Weights of a small image classifier: 7.01M parameters, adamw at rate 0.0014.
Rows from block 5 of a small image classifier, named by matrix and row number. Rows with one number within an expert belong to one neuron, the router's apart. Each number is 128 + 24 x the weight over its row's rms, rounded and kept within 0 to 255. All counts start at 0. Numbers have three digits each. After the name is the row's rms in percent of the matrix's.
After each expert's rows are labels from the 100 images, of 14976, where the router gives the expert most weight on average: "colour at peak" is the nearest of a few named colours to the mean colour under the peak. Only what is clearly more common there than usual is listed. The data: numbers of one to four digits printed on busy colour backdrops. In brackets: how many of the 100, against the usual share in percent.
# router: slot weights (model.blocks.5.mlp.router.weight, 32x128), inputs 0-127
# up: expert up (model.blocks.5.mlp.up, 16x128x128), inputs 0-127
# down: expert down (model.blocks.5.mlp.down, 16x128x128, transposed), outputs 0-127

# expert 11
router.22 109:130118125103142121124107127126140120123101131114086148161103126128117107112149164133133170165119164090101124125070112115098076130132108123137165151101097099132150092155099109154127143092173125098152133121124117140148112143123141098162127071119118122168163108134172098126131117067128120109171114147182125126119170138158126146155131171104129099137131090135116133125101151131105150133177
router.23 088:140132164132153132098118149153154101178087158137130151082151135124156109118124163089133134085085092127156145095144139099095110126108128179157154123114106110088118174114148161139118121110097095100131135121151167111152146111140124089128141111126147114127105132135132152119092091125096153159121112144133157121099132139112091098144187123101099161154130153143117149165131128092154135163126
up.0 090:134115110146121113140111090125127109148127123084081142163145111119114106098093119103136159139096142096084143113089121146155079121116159077132107162124154130097140111151115109140140172131154139138187176121095136128141141151105108144162111103128109128153167121161124111126113132100112123135148103174149083084095140148137131114103099140117153143127129091171139145108130110134070135123164
down.0 088:133096131106092140165117124090145109117117137129122140125068118163054150114112126111111132103132123114140074135157192123131129118144160135122121132115193101131132161157128147142180158149134146124140064096141119132120153121136110093127154119107127122126136130158140103120181116126131107142113119119159142115131129192149116115126105136138104163146112101137159108145135101104132071100128
up.1 097:118121129124124128106107168127122133131124117154122097153122174140127071060162180141182133160159131137091157112099107131110154104116118157124182131134118097129153131139164147140114112089132126142085147179134138123130118143089134116110118113143108152142145106117117103125123134088154121123120112104138113105100143133135093169078103129106131090146088150136105144140117135139191134176142
down.1 115:135111182119127118148147148136104127130111150116152184092153119126101132166148130113117149147142115095126109119123140148158103112152166087153097115156183085147166119128118118091173141111113126141129098111117105149148169146149101100102141104106121117135146113143129171100137154142118129152119130111128103154143104096148165070102161151118134173138071156147134093076124133132119098126138
up.2 097:117124129121128135108097169121121130128125114147120102147123163147126068065161182142179129160156135136094160117093111133106147106112118163116176125143121099129157122141158151137122112090139126139078144181131133127129119147099148109112113107142111152139141101104121105128125130091156121125121108103143100108100137130131094170078108126104135092145092147133101147142114138139194136177144
down.2 116:127121176123133118141145147132109133134122152119156175088152121124087121168145138118113142152147111112124112117120149154159100111142165088160097103149188086148158122123114127087172132115105126142128111110109113155150175153152096102098132113111126107132139111131130169100144158143109127153114125118118102149139103094140168073107159148115145175142074158155134102082127130137114092137144
up.3 105:094137144132100127145086098126118120125139092094091159131150136121109101131142146119135143154107155105089108127061128128124086132148138137079120126130136129123136070166106097137132155111168131105114140145094124157138138144117183099161112088151131134185170116104139108131134095100148098134152104145175090091107144138135123152109124162114154143152131092132128150105081127145122120141164
down.3 093:125108159099101138143136142114114124142127138122148137113094119158034127128129142114126136133133131125117094121135215127130139121134164132124125107128189084151123163140118127125165133123122136126109094077121123145141173137130111080114149124105122100140124106120124129115185144148098119158105121131136128132141124170130127112129126127122129198133113136166163105120146115120141047127143
up.4 108:106124124143117126128089130116132117122135110123094124161134169139128066079137174133176147170131147116073145116070109138122133115130144128095141138153132108135173105160144112132105141104152118129103165159116113141142142155101146113136106097141110161168174101127113096127121125083164088128153092111164094094114144150131114149088110133107170104137113129140115157122096140136140125154165
down.4 097:142113166111111139153139151117111114142115143127142167101104116155053131150132133113118141127146119109127080120132194138141127119153168105130108108147193075156143143143121121103178148115119141138126072099117121149138180139136101084118150109106128110132134110136132151117171143149109118150106129111146117139148116140134146095119134136117126179142078134159151093093136119115136069118140
colour at peak: white (35 vs 9.5)

# expert 9
router.18 106:133150164141089105153139109119117125147171155086137119118132088147128145127104110127148153147086096157085131120165159103137134103144125123156149108126108163149155119147112124122086158102132106138156110148156117136112134093145110124167140095101098144149161093108164167148081180120149094102154114110127147152140161156112104144156127134127152115092103141148132170121164116075107141130091
router.19 102:148144165141124137161135113081150131153161157089088114122110112121170104173102151138095115149085135099076135140147120130137111131149132113103106103146176145125157163123091119117129146100164121170135105103150156129158150123172109129161084109125110077123169109154092156143087162153143124130127122110117134131104131118124147140152123147105136149085148115145119146147153089093096118101115
up.0 091:146112161123097151125059117121109129149078079109088130092147166131109119159139160107146154164128159117104141191134103129120084163098109131185117121111133138148136129150153151155130146094157152082089112151139159121147155132160131105141135111155133128138107098106145082128105130099145100102135102110134152125167150124131159135127112138175106138128119117110082121124157135108126127122120
down.0 115:092109128143078101129155156118108157137171162128162094104143176112122108134142112114145107159127141126106112098131133106125146103139154113108147121102160098166126163097078125123116097131121149145082159088100141151146163157127111097106097111148156109177130099087122134123128154157096095175099122156089156139166112133116118130100143118109156158124135124152143130140166134146156121149167
up.1 108:122132123130108101171177119121131134108203166120133123149123079122145159126102117155131138122118079141117117054128144102157156092169133078101148127141140145127158127125086098099101143135126131192159129134151114130098118094144125130138119123126093138140175114137134183133133157166133127133121176113103119133122132145125098142127107132074160122100120137158159144140140120125108118131114
down.1 112:162170133107187183114093120133145116139091105129098158144111089175108135128118158153087135123164086160138162146146138118119139139126103104129097134139140117138142091143163157088146133110134101122143097129131118124084113115129140153136169131101118148098123128131138162130161105138142169128155153071148115109111142148122168146153115144149115079124111132094091123080117128134148100112091
up.2 113:116152129124104097182188128123117139118194176116130121163111070127134146116097116159117142131098101124112126057122129105138142090175149102103136134125141145120153129126076101121100147133128109173166131126136093134116113098141127152147121125125086140147179107133141163146142155166134126134140158118106116125129139140138108146132116154065172132107118118160156150139126128126094121123121
down.2 110:167153115105176188105091126129145122147092107135094147154097100180095141108118155151092137115156089156135147147145159096099153146127105113118120136138140124149140107147158145106142133115136098123135100121135126122078113109126138153134165120095115158109126129127130143139173099146137160130158153078153133120128151179120143162142093132144106080125111112094094126098123122124161086105097
up.3 111:123142127124102097175181123119122134113199171120128112158116069127139148122096115159120142127104097128117121056122133106153138085171138094107136129131144140116156129127081099111103145138128121187166125123141102141111113100145129150144117125124085145146178111136141169141136153169130126134131164112108122122130143144133109144130108148068179128107118123157163140138131127126096118120123
down.3 106:164161115111180189109098118128149116148091109137096153152104099181101137114120151149087138114159085157141149142144159103109148140135105106124108135135139122142144106139161155094136134113138100127137098129127130123081110110129140155143169125094122152106121131132135150139170097140142159133153151075149135117122141170124153162149105139145108073123106114091091127095120130128158086107093
up.4 098:144094136139077129140061110106128124092119098119115123130137166155121115169143151126169185142153120132113115154146122115135105098134082103183127132096133135141158125173176114114086133108149175126119090144123139138119151107162162109137146119142102160132148114112142149117127131123130095100150121106160169118177169147124122115148096127126142115115098114116096076145169141121131108118104
down.4 097:104159099164140118130155121103130146139160150126151113100141173133112098152130116113128112152132110133120113092125138112146125104162164081135111128085180093143153150098086163080072113116129139145115168087100157141136146171125103140122101124121164096151128128113132164119139143140123104166103105142083148169136096142110162150101145133098146119124099111143115130114158137141160086155152
colour at peak: brown (54 vs 26.3)

# expert 6
router.12 101:120129147154088157157153161098143083148107126120122135146120123142161108147181151116123132177133153113162116169180143160116129136161111137117124105109099095129125133164159110113101050100111119160132087119151096126145118109126126131096101147124148127090128146167102129137100128108124140131152104126158165165137151124114139119161114130113106086168141152071155109146145125131136123101096
router.13 105:132126110126144160133119143178145116147105119087104136114110092146158109079161173144166123154126150107165108111112104162143135139123122133080087115150138085133159161139118101123122095098143109145164107117126103142130137128144143094134109098142179152123148131136114116132113106101175116093119093124111124162122121139144108138118116178113097067168139166123154133140100116091084149144161
up.0 107:109114153148140167166196139091136081118109104112129157124121163159152083139140117150118139151127146095128128175179126138149101131172095120120137113117095118147158116162178126123102111115093103141146142142133097137149135154118081110116096138111150090086143090154116127114116170108121150123134094153156149167124162129109122139145148116118094092145125154099130103146144102111102122100123
down.0 095:102071126116109121127145097095139133110147139133131103159131151115205119109103124118121146152118133106118147136116124139116142152126143170141173146101146150132147154127125126185111120134121134116105163045137129129147119137142095115129121140159134106157125111124121090117154142124094104154148114159121177152146127144085058121125099132130139145115163116109143140167141119143120051132146
up.1 093:108132140164145168144181123110142079116110096108128168101133116152139112140148113171146156135109152101127129164159125115157113110171106121106153098115095108149141116156173107119114120133110117111133160141137101132147112140094077128143094089130120094104156118130138165096114130113137163121136107152149149143130196117158126141171147145067107107171120118105133097146133119117082110105141
down.1 101:110077118146086117146150086117141124088152151144142088158169172110197108122117113101130124151095146090117149118107104142131116136146142157142149137112145157106127156116124124167089124144133137131113171068124137147157116148140090132130112152149138118156119127129132100110129142097103087149125093165096152152134116128118071129115125163119150159129163124115153125182139108137102088141145
up.2 097:130125132127140127080106149158126142133117173153088136135100095127136098107155189122116098148140154134144130114081128170114124171089156117111124129151149110124156162088096151115108110093147140155149073139139136130153154115150171109102119114121186170123135146155121126139107122102155079128112115111100112156106079127141085131113131122169124114147158164132110171144118110120163130136135
down.2 099:161155126115170156135080110121138119137095112165094162119109099165135145165116110150121141108131105086150161160139170172125139136114111129124085132110099168131180084148147113094148151153128132120163122128157117099097111123155125158134156120081128132086139145147133152117174124110131149100163157104152128119126141116111154085130104115117118080124119115114153137104121126111113075093098
up.3 092:111129142151137164155186129113143080120104094103121164104134122145140108129143127165148155135107155095129134161164121123151109106178112126107151108107108112148140119155180111119116120133108115112143169136136109136140116141091071123139097098122130084106154111132134161093118144115135170129136105158157150144127192114159122143164142144070104108169123124106123103145136111111080105113144
down.3 092:107081115130100121143142078108139126095148147144134087166167168113199113121108121102121119134101142094112157130110108145137117138141145167145143147108136169102128145125126129172093125147126127124117178078122131138153110145140090135137111149149141113148130120134127098116125137095102090140130099176102158153125118109108067120121113164120144154124172126109149125187142096141092096137137
up.4 106:141115153133116159161136164085146103147107106123149149104118194158158098134131131119128122159139143122146112177181131150125129143152081136121112111108104109137141121176183127138102105116081123145109113139131080136156151126143125104094130160134162136088120103133089089112096170124132114128115099126152145158157141147083127160131139094136102094114112155098126105134129132104158136095097
down.4 098:125100142091135123093123124112117164145128115127143113149090145147208126106113142141123145169143121146133148127112130106082156170107135155127167139110118132162128152135123124161141104131125117111095132047143119138118144135142098120126131129171107125166139087105116115133160142146114138178178145125130157151154160165082083143124096113140123130105142126125130142129139121159156059131154
colour at peak: white (33 vs 9.5)

# expert 4
router.8 077:136120147155146132117109130130133115196112180098132144085168162129148143144128081087148139123093132130146131089147152109100127158112141110141147146129112111103105120110141129096129108087118096089145135147138131125159127113119106044127144099119120109117149154150146122104100111125123120165121080141133135132081125131122108075146185108113124118139128155103129091169131154128096153168130
router.9 111:152149109166138143104142141151171148135084159153181102126115126124158117143118153121097113094132121130139144126180141134105152166137085147132112138158120126091136146085122162175098127128093147085149132105140121144082125143146111130103159175116137142076140164100146118122116125136112131086115159134132156187152106130139154093157161122133115127090142143130135106140153096137124120091087
up.0 103:119124111122162117102108120121148155091118138130142122149095145156126142149133160123173139104165100118097152052169148079144121140102077116150132128146106119147105108118139121145141205125119146135145156163151137144097102135130097077138143137121119146103142108079172129125161112156144102105113147123147160147144146146167137124141140148146138078093113124117116134141154120128075120105121
down.0 123:076133169104116115095132123127101167133155150126151097157100142119104120104145136142168120141129121184109151132116149085133113117085162173148112097118138109134095148115117180136138096135120074118082158130119104136154142143142114096143107116143129105144149077093118116135137120156101128150144103185113123149080109109136140119120154121117146156108159157155121149138104124154151090164158
up.1 118:152142125116116136108156153137136119145115136154143125121122116086150112137146134136084099116134143162156121148121114205096140152150135158097111126126183129109107166108112149155109088157113137106139097081115138113126134122141136159102139159126171136112079177145094109131138134136066155123108153139098125131147088138092157112153133096161094160120124140102123100085118096159157119116107
down.1 105:167151107135143143161118122121151105104088120131117153105131102157158143146116129103108128111124124077140113139151195173122146117146106118148100145128108139130142110147126080105146168128150169136162114067166138124107120111130135150118138130102131138098120152151155142124197143105147143119154137078152127135149131178129139117130114135129128120150091115137140135108131124098108038102104
up.2 122:151134133119114142104151140143133118144112143153140132120120109085149113143144139130075109109135137152159122145120120200088132156147131149096107123118184132112111168109108152152122085154117136102139103077119138106130132124144135161108136159129163136113080179154092115139143130141061148127104156138095127131138080146095156114158135095165099167122136142107115099095117094153148119112110
down.2 103:168158114135146145156118129125143111109088119130119153097139102158164143152119139111111133117130128078136119135148194168120148119139117117150093141136103135136135106147119078096143161124146168139157118063165132130101120109138130148112139127110127137100119149149152146129203142108143150125155136076150123141152134176129147119128112130127131124145088124144137135099132128106114036104103
up.3 079:159100150123109104140163125091105097108149102114121132112115144134101129108122127119133167159110139174105105164120112103161142088154162116145127129097116131164162103174178129119095123103151136151110142139112138107152183090110127127162147101134120087172128085125157145120116129082146147138175130170141126144126183102124137152167104121132153114148143088130150125145105160148130111130168
down.3 085:166124138115149148110104109148114132135111109120116127171128140147093136080134130110123153121126125169128085122144149096101096148163116156129157145150136140139133114119145123113113133111069109127140117126119131121100110155162130152152126135091098165132104137139098139094159112139162163137129130132138154121138149188118123214110107130106094074108080120122075111111131140157175081120114
up.4 092:081126095130144131105106134102144137126111140130154112171096152171114138114175154118151115130138117113118163076168137089159134128125089120143146133178102122122140091114153120148111149137117128145116142167125081140088095118119112079119132123134121136102153103059180108114120156135182099113135138100150133156170159129153140116142131134110133070097105136095147153129138138139118126108112
down.4 116:083116139129109103120143125116125153116174160131161111133077151105100120096146116118148116152117135169111142108105141087139120104117159158186113105104153093115114178091115186150123106144132103129093138122123134149170162146131119078156109122141145094152155081095128109110127139149114097151135088162109133160096095124136129120131162126149141144125146127160131150150129119145156111172161
colour at peak: pink (43 vs 18.8); white (28 vs 9.5)

# expert 5
router.10 109:135086079128119108114146146135156139168109129157125097119132111113120144114118092118125118117087145094120117111093155134164141158114153095108114144160150120130125141123108133103177157139098093143185166136123126103147072160106099117120125147123164115148120144106139150141081144099112145125115089124109094151106077137159135132067114120150092127137139154157118162104135173138092163147137
router.11 096:129118133152138103129090094126137155179106103148154130089129167117067091166111119120141135128077080164102141095139124096112133163151132159114143129102127096124107136107135139099151145143176124083115145142133164158121147153105139131107124118123127144148155125082149118107089108140140095133130140128140137085089136121117107126119167133129132138082170111149121098141128136186186138129109
up.0 095:105143126081120112185149147127134097129110160140097125167137096118124142127119115115162121119107106111134134114112129137145129144117137124061108178148159119122124137092068159185133142137142119142164140121116159158130096153100117139147086113138182126150096114141121119123135142096133175122136148160095110152110114122189171112121116144156094136129091105138136114100131171138091132105152
down.0 086:148076135143126163164150088139165083077126130144111163128125117155089126126101109073123123098096138126131109115139183161164127140162108150123108151115132145102145143119149156141127164118154151136159095157151123105159119134146137141140160122083119126129125152148146131061147117100152095096095095119121117121113127168162136146096156144131115116139104085131129122140081132093124105132101
up.1 098:123106106129103129049142117125093171154138108126162079130116153153134128107120130132137115127124134112093134115118143139123124150139153124141149103152146132144149103196166126116156143120091103132116139160126104048134111135146136116107181159093101127134167145096137122117104151160130102140120124116138102105121103145080109170093093109120142135119111149127093163119114094105128141172105
down.1 099:104107152132117100107158158152117160144139112109174113112112157097148124126129138141156133184168153135109142107106115120121171148109157131110137133151124087159121163107098122153125099129110128146084145104112118138174162142108126087100105143147109106167105067078107116141133173152085122165142138145134116161156144119092113093123133104125107153123140151169144132123145146133155145160172
up.2 093:129096105141117126053131121123106166155139102130165085109110155148132127120129130128136120112122130123098122114124141137131127150153142121134156096144152129139140115185163123081154149126088104139115141153128110049145100130133142121117173160108100137122177131081129125118102142165130110137105110109156105100131111147088084165089111115097141133122121145130078161150117095112131142170102
down.2 100:109119145126127088108144153155111171150141117102176113116110152101148127130140146146149132184171143135112147115107110119125161152096163126108126132143117093147122143112098129146126090128100130142085150111125113147161158147111116091101096141158102104158112058074106118146126171154089135172153139149130118152148147106088125090128131108123103149120138155160136131114147146145151151158177
up.3 094:128103114143121121053132123115103167156140120129165086115108156146136130120139129138137116115120138124106119106126139145123121152147152124143151099138151131139145123183162123088163138119083112134110140156131100041141107134133139123116172160100100133126175146091124126116106140174124110140114111120159110105129104143082089163092111118104146139115119152130082155136107086117130136180101
down.3 099:108117146123136096104147157151115166145133113105176112115107150104153129131137143145147139180175138134111149116109113120119162156099157125112130133142123090152119145116100131152130086123097131146084149113123115144159157135111114090099096142159103102159109061074106123142133169153081135170153142146137117154164147106081120090128124105124098150119141151163133136118151143143149148155169
up.4 096:143130125093125097161138141144170116120101178143084144134159104097129142147100112111130111100107105121161139114107125124130156155103144147091100149134134105108107159067064164141136121147150126117162145104141157177121139170104122119124095125145179123138103122158127130106128111094115157144126147182107156159126117117173166103128158129151100136115137116152158114113113153168104135105151
down.4 103:165118125119152173156118103117162095101103115144088159128106099167094145109111127100099123079102112115152127150148170155135135135134084137130101142114129154116137109155160140145154158127147158145173098159166140097115109120117135159142168120099125132086125160166147140082135099094166141097113128115153116084133143162139130139121118132124104110144125083097132118123100129090104113090090
colour at peak: pink (39 vs 18.8)

# expert 8
router.16 089:123133103155149110127110104111130148197131089133149172129132142120104118116132115107091113160081131129089156158125128133145154116139070148143159116125136107108090112150113127119183143117168124113107114090136169147135132132124130114117102113114103153170129166093132105101091108137140097118091110096130079095075128140135109122109147153147147138100161103115121076135148160148147157108115
router.17 093:130136152122138164087142150114122086165152160137086105149126121099078140107123149114110093163132158168081141161113170110103134194110152125074127118150143129145145113128116138143135124096107142113099147150099138136155091108152084117153081078108144138123144086140171113110095151127127105165114165114108103138127111142121115131163150124160131117120131130130094162140152127118156146116119
up.0 115:175122140147105090142135111113171127145104130104113171115160120124107135133090128127138168089104137117138146111140113086143103102132105101161152127087095129114118149112080085100150136146169132092152139097174115146108125139112173138116135123135078115141140094143158130092132143087099127111121126153150148085157194129136158137123129143115150141103108115176156083137108141140138143147139
down.0 137:158136140107154185127091117122145095129082109139080155150116086178101146107129154138109118090140113139144156159148156136114140134107091132118109133151112134131130093162166122132156138132130113121151091177140106088097099090125157149128173125119105152095123144143142126121139097124155158095139146105153092076126145142131135125161126145130096100116145133097115119107094130096138155095076
up.1 099:133146161134119175082139159139124075147129173142078115156119110092118131153118131145109070129126148146111144137107144139092132172137148131098107123160165139157169088108100154131143145120080143134133155161130130111145105132161072107147094105101138111114127095189124116138124144122118143142111163129090119153145081131101169128161137092140114097123143147131107163123126125106139136122129
down.1 095:113081110098146156116118118112135123122117112141099162180102109158095150066123127155086128095135098155124134153140172107090129147107135143119174145108086129150173140116157155178122146129130094133128113156137132106105098123137129125136156129096114144146134121139130103098159078155117143118148147144141152104120141154121082161125080120141126102125131077084098140158089137090135116130121
up.2 112:138146152142137164107192165129106115147123166137088099139131061141126152125130153141100108132158155137144130157093131115109148120114141143119135143122134088145155146124088153075100104084086127142146104094137150134143120119145104116147092101153106097122096118176141160138125157148115158115094169104114127151138124132147092135178137104112133099149183149143104158157138132111127127107147
down.2 133:150124114122154160128123103116140111113090110129086177155140088170080148114117128145095119094149095130135123148162192137110123124123136118121128135146105130139152096134170150129129153132142109136154097172116116092103088110139147167146178125080136152107127155154139130120170091128148160097126138111137129089111131150149128164131113136127132103132105115091097144125077129082125091108086
up.3 114:130151153135134183096155169134113087156118182143066098161121092107118147150119138147114083139151161150120140142114139144107145147124147131110132134144149117150175108104096151106139126107083132134151136135126140113139107126155079101148088091126112107110113098205128141126120148135115152149103168127096118159136095130127141133163142095131118090137169147136104169126136129103130138108146
down.3 108:131104111107157158117112118115138119120103102136091168169110100171092151082116131153086122090151090147124133154150180116091136141109142135118165139121091131148167123130166151163131144128134102131143098168129131094095100113134138142137170123090119151129132135140126115109163083150127152106136152124144137100123139155128087167125079124145124093126122089083101138142087128086136110118102
up.4 104:185119137150113113143144116118157104150091136086098159117158112112105133117086145140129160118110143131143157129129119091146084101114118092156153140085100128126118151113072072096136127140170127090164138099167117148123124129113136123128116108146077115135148103163147145111129141071104130108129118136138138095148206122164154125130130138109142130113110107181141099122119144136124146142144
down.4 125:154141134118155185137097107113158082112093110150077153143124093170102135115125141127108123091131118125147153156159145152133134128114091135119097134140119142124138103153166131127148150131135122116164096172145116079103098091133155155133173121112117144088119156153156128107129095108152148087131131109142098070125133137139140114161135154135103094121152132103128118118090137086123160095071
colour at peak: pink (42 vs 18.8)

# expert 12
router.24 070:139138097139167157160146118123179110174158132161112169096156106131104132089136143165108104186092091095114177128116148120132158131135164125105120111131126095110127123119094103144156138111140123122111157133145148131179122119128092129113104109115155121127130174130139131110085128112144171128089091116130090104085117122112157084144097144131138129160094125128100161107178120124138128139124
router.25 113:140141123107129162093110088104134128136115126099103158080126141124142127143134129098135174088104143128122134127111090126124146137142118131157122123141112142107140150103146151131172135104150123153158124117155144068137151176161151116169107133167124099090137091179126139154135083148101117130149076126190138109114145106151148096090133184148127134127134164107147126158132114115077134135154
up.0 099:165157077095085147079140166116103125137106160154132131106153108142136121148133150123140105119144175151173124135116118128111155143148134150119162083160086119126102108116144141128153108145089128141123132101150130111130106154102103108119075147136190101088104131152127152123140094140087116168124100103170131127145128120129140109125151121127121120175162142080131130128119114154161138166174
down.0 110:131184160089165145090084166129117170174129134116117095134107118168132148114144143158130117105147099187138172158115145088083161134079143144115129124105090129148071105150112101133152102116101124157099161139141141126105160137119116105131123138162099113098134115102108121139151111159133157131133142139148109121134147149085124138127109100123132120115148158127177130127157135158161113101137
up.1 094:131111101127106120155094074133128141125133103095096127090125137105130072159129132145124169114127121123131147134143142159160134118139097123153151102122175137113149143133143110118134181068166106129161148113116198087114166127140129144153116124132100116096118125163107161131119136146123125110088102115120147103105156141172092110116118134144147146110115136171162105138178112160087145096133
down.1 087:149134126135161136122128151128135121144117112109126136127119125140052140136153119131120122120166119139119150119111215131120149144124119115115116142135179091154143137161126120113144127119076132131122114101140139148102154087120134124091132131089123127119155103109091155148200141164120135142162159093139132118161139176084148139155111114161106133096098133131108156102150143111146053119134
up.2 105:152153076099078151086125134125091129136111146135114141102154124127140111162144140129143117115157171148191129126111117142136167143137127147123150074167107102124106095120154139127152118128116135154126129108134148096125129147085117099128076136139166091083097143160113150131140098149084114175109092127160143123137130129139133111124145127145124127173155153071144126122129112159135122168176
down.2 102:145177168091161145086082167137113167173128131118120099142116110181117140118144142152133120118148113180131178153115157088082157139078137147127126134118085129148072097148115096125155105115095125157103154130142123127104159133120117110131131133156107121104139109099103130143156118162130157131135142130142103123135143166085134146133119093133136118105144166129167132112151134150163098104134
up.3 078:091178146135106133116120140168134140135164110153164132126138127135137117109125075118135115126141131143127155113112085163126146118114143116132121179113170089102089087161128148155138110125137146151120144156118148155124101129105141148103133139118159116183094139108099061139107134107138150118121122166105146138135078103102129179101115124147079103166118128128107120102125137132185079141118
down.3 091:118125078170110090165163108111159109098160152121160132117136160093179129129120124102127152137083125094134103097104088136154122092163145109150120113104154114113145152096106163119088111108153146133122144108112157158154119174155095132143096129147137113145117144127150125104081139099133098133098084138104152185149114103141139145082131139102148133155124103157121137141152128135138128162152
up.4 110:155152073102079149091119131123097125134111143129112141101153125127142110166147146131142125111155170140193134122113115143143162135142126147122142080166110099122108096122153141127153117129124139149128131113137152094123133147080119101128074138138169092086093138163110152134140096149084116173106087131155144121127132126145130113119145128151120130173156157073144128124132108162130125166176
down.4 103:148178168090166144087088165134117164175124130118121101147111107178110140116146140151137123118152114183130175152113159089083154141081134149124121132118092132150076096148117096124157109115090123157110147127143126129103152130116117114130132132152107120102142109100098133145159118163129163131142145124147101124134145167085135146140120095134133116103141167126166132106154130148163096106131
colour at peak: brown (55 vs 26.3); black (32 vs 14.1)

# expert 13
router.26 112:130099144076136112126092167116116146106116155124132104125100149131153128101138123134173133118186096132120142096124118181112164167083135148095118148168156162127121161097125166131119115127104172140130138147140145104107140140136137117089146152135169166128104134127101133129175137159114130114088141132101129147112075140106137147076079136162104122118123170149141118140122090107144115153100
router.27 100:128099117088138119086109129155106135114097152124120104136107124124157105096162154145157105111149090125157147087107127189108147159113174157067101139184163152133129160114117160159109098109133173106161103111132134114137133123141138113109133113139148160129162141146116109156164124141138098100127112112129112174120076108115148113093101137145102108129145155099127142122105102116121125179145
up.0 092:115098144119132107130109135091099153119110169129138091117109152129142085138098111143142096116149117174113161110137134138122123144099148081130122133146151170099100106133141131131139174113136147150108173171131144126117152171163106100125157140128122106114094089120107108170135154129130115146058138130100125100110101137103163157099128077156098151077127143163117163134129146127160115166129
down.0 076:090096109121098149166153133118148104140160116130131134110115127152098130091119135152127131107120174083138104126150219123123133144122127126120170135098118126116157157132105133164154155110121167146131104121112134105157128119129109110145131121115131129142126129147136087107186135115131087128093102137121124126141135170167083102120148116121124146140144100131173128157111127095128030123145
up.1 115:110085127119126149123126163122119140141131145186136122154114132100147188090150111154129095118157130209157125137119145120115148139115135106141150118125142129143109119117125122131165114152088148155085130121139152115112147132131142081105122137154141125106052162122102118132125087166105152157091201143090121152118111130097142129125137112144097111155131151136094129140117120122178112146112
down.1 103:132133092135130130138151165125125141174151137120165148115092135154102111113134157129150121136153163136124096083112217094120142130138136119136138133120137100150137155116083147118143117103117148139113089088119135139138155128118113122113129141134132122142127107106117141132201140138114105161107117086116125155171124194132133150119141108139126127124101105160131138110138122133188050139171
up.2 092:117095150123127109130107130094104149121110163113134085110116157139139074146096118146149107121139125164106162116139128141122119140104145087129120136144149172090105107143155133129128179111139146150111173177133138131117150167166108102132151132119117109114108072119113116165134168122138109131064126119115123095114106127100157163101126078159103156065123138164122156135139143116155118166129
down.2 075:079091120130095140164154124125146109130167124133138116110124131138115125092127132149128129114109176082136107128151211135134128137124134124120169135095119124111154148130106130167145160118122169152131123125118135102169128123120103106139118120120139123139120124153134090104174138108124089133087095156116124122131124151166080093119153123122119160145147099130178133171111130098107036126149
up.3 106:148147127125120134121115132139130113143132145104126157124135085130142154130165150111126141149118116084149122123102124152127123146106094159112102137130137109137143153107093146158100073097131132117175063089151116135129130072139162124122099135118154176149171166132132136128134096131133087089177104104124136170123125134140141067126101170144137113133137134072134097094129112117070145107131
down.3 140:154145126162159137125107117091103144120083129132118132132191141162164154158120106139134124135113113096135162148142133161119125132142135083126090138159085162147110077135133080085094138134134140138146179146120110132086077125135140170131130135109108145092139147147133166142166131130137166119140164140141163109125141077100161126121119132118117123136123161116091145102141118140078106095100
up.4 088:114094146120129114133107133092102152123111167132136094114113152130143087145099109148140097118150126177111163113133134135118125141099146083130123131145150169095104104139148127135137173112133148153101174168135144129117152168163107097130155139127119106114093091116108110164136157129130117141057140126100119098107104135096161159103130075159099152073127140165119154133134147123163120168127
down.4 072:089089113122095146163150140126143110143164119127140129109111130147107130089120139150130125113119178090138104118150218125122134144127128124121169139101121116118153157133100131164151154108120166142128104117114134109159131121121103105139129125122132130143125127145134090107188137116128086133085102139121123127145135172165082101118147119123120155141142102129178132158113130101134032122148
colour at peak: black (36 vs 14.1)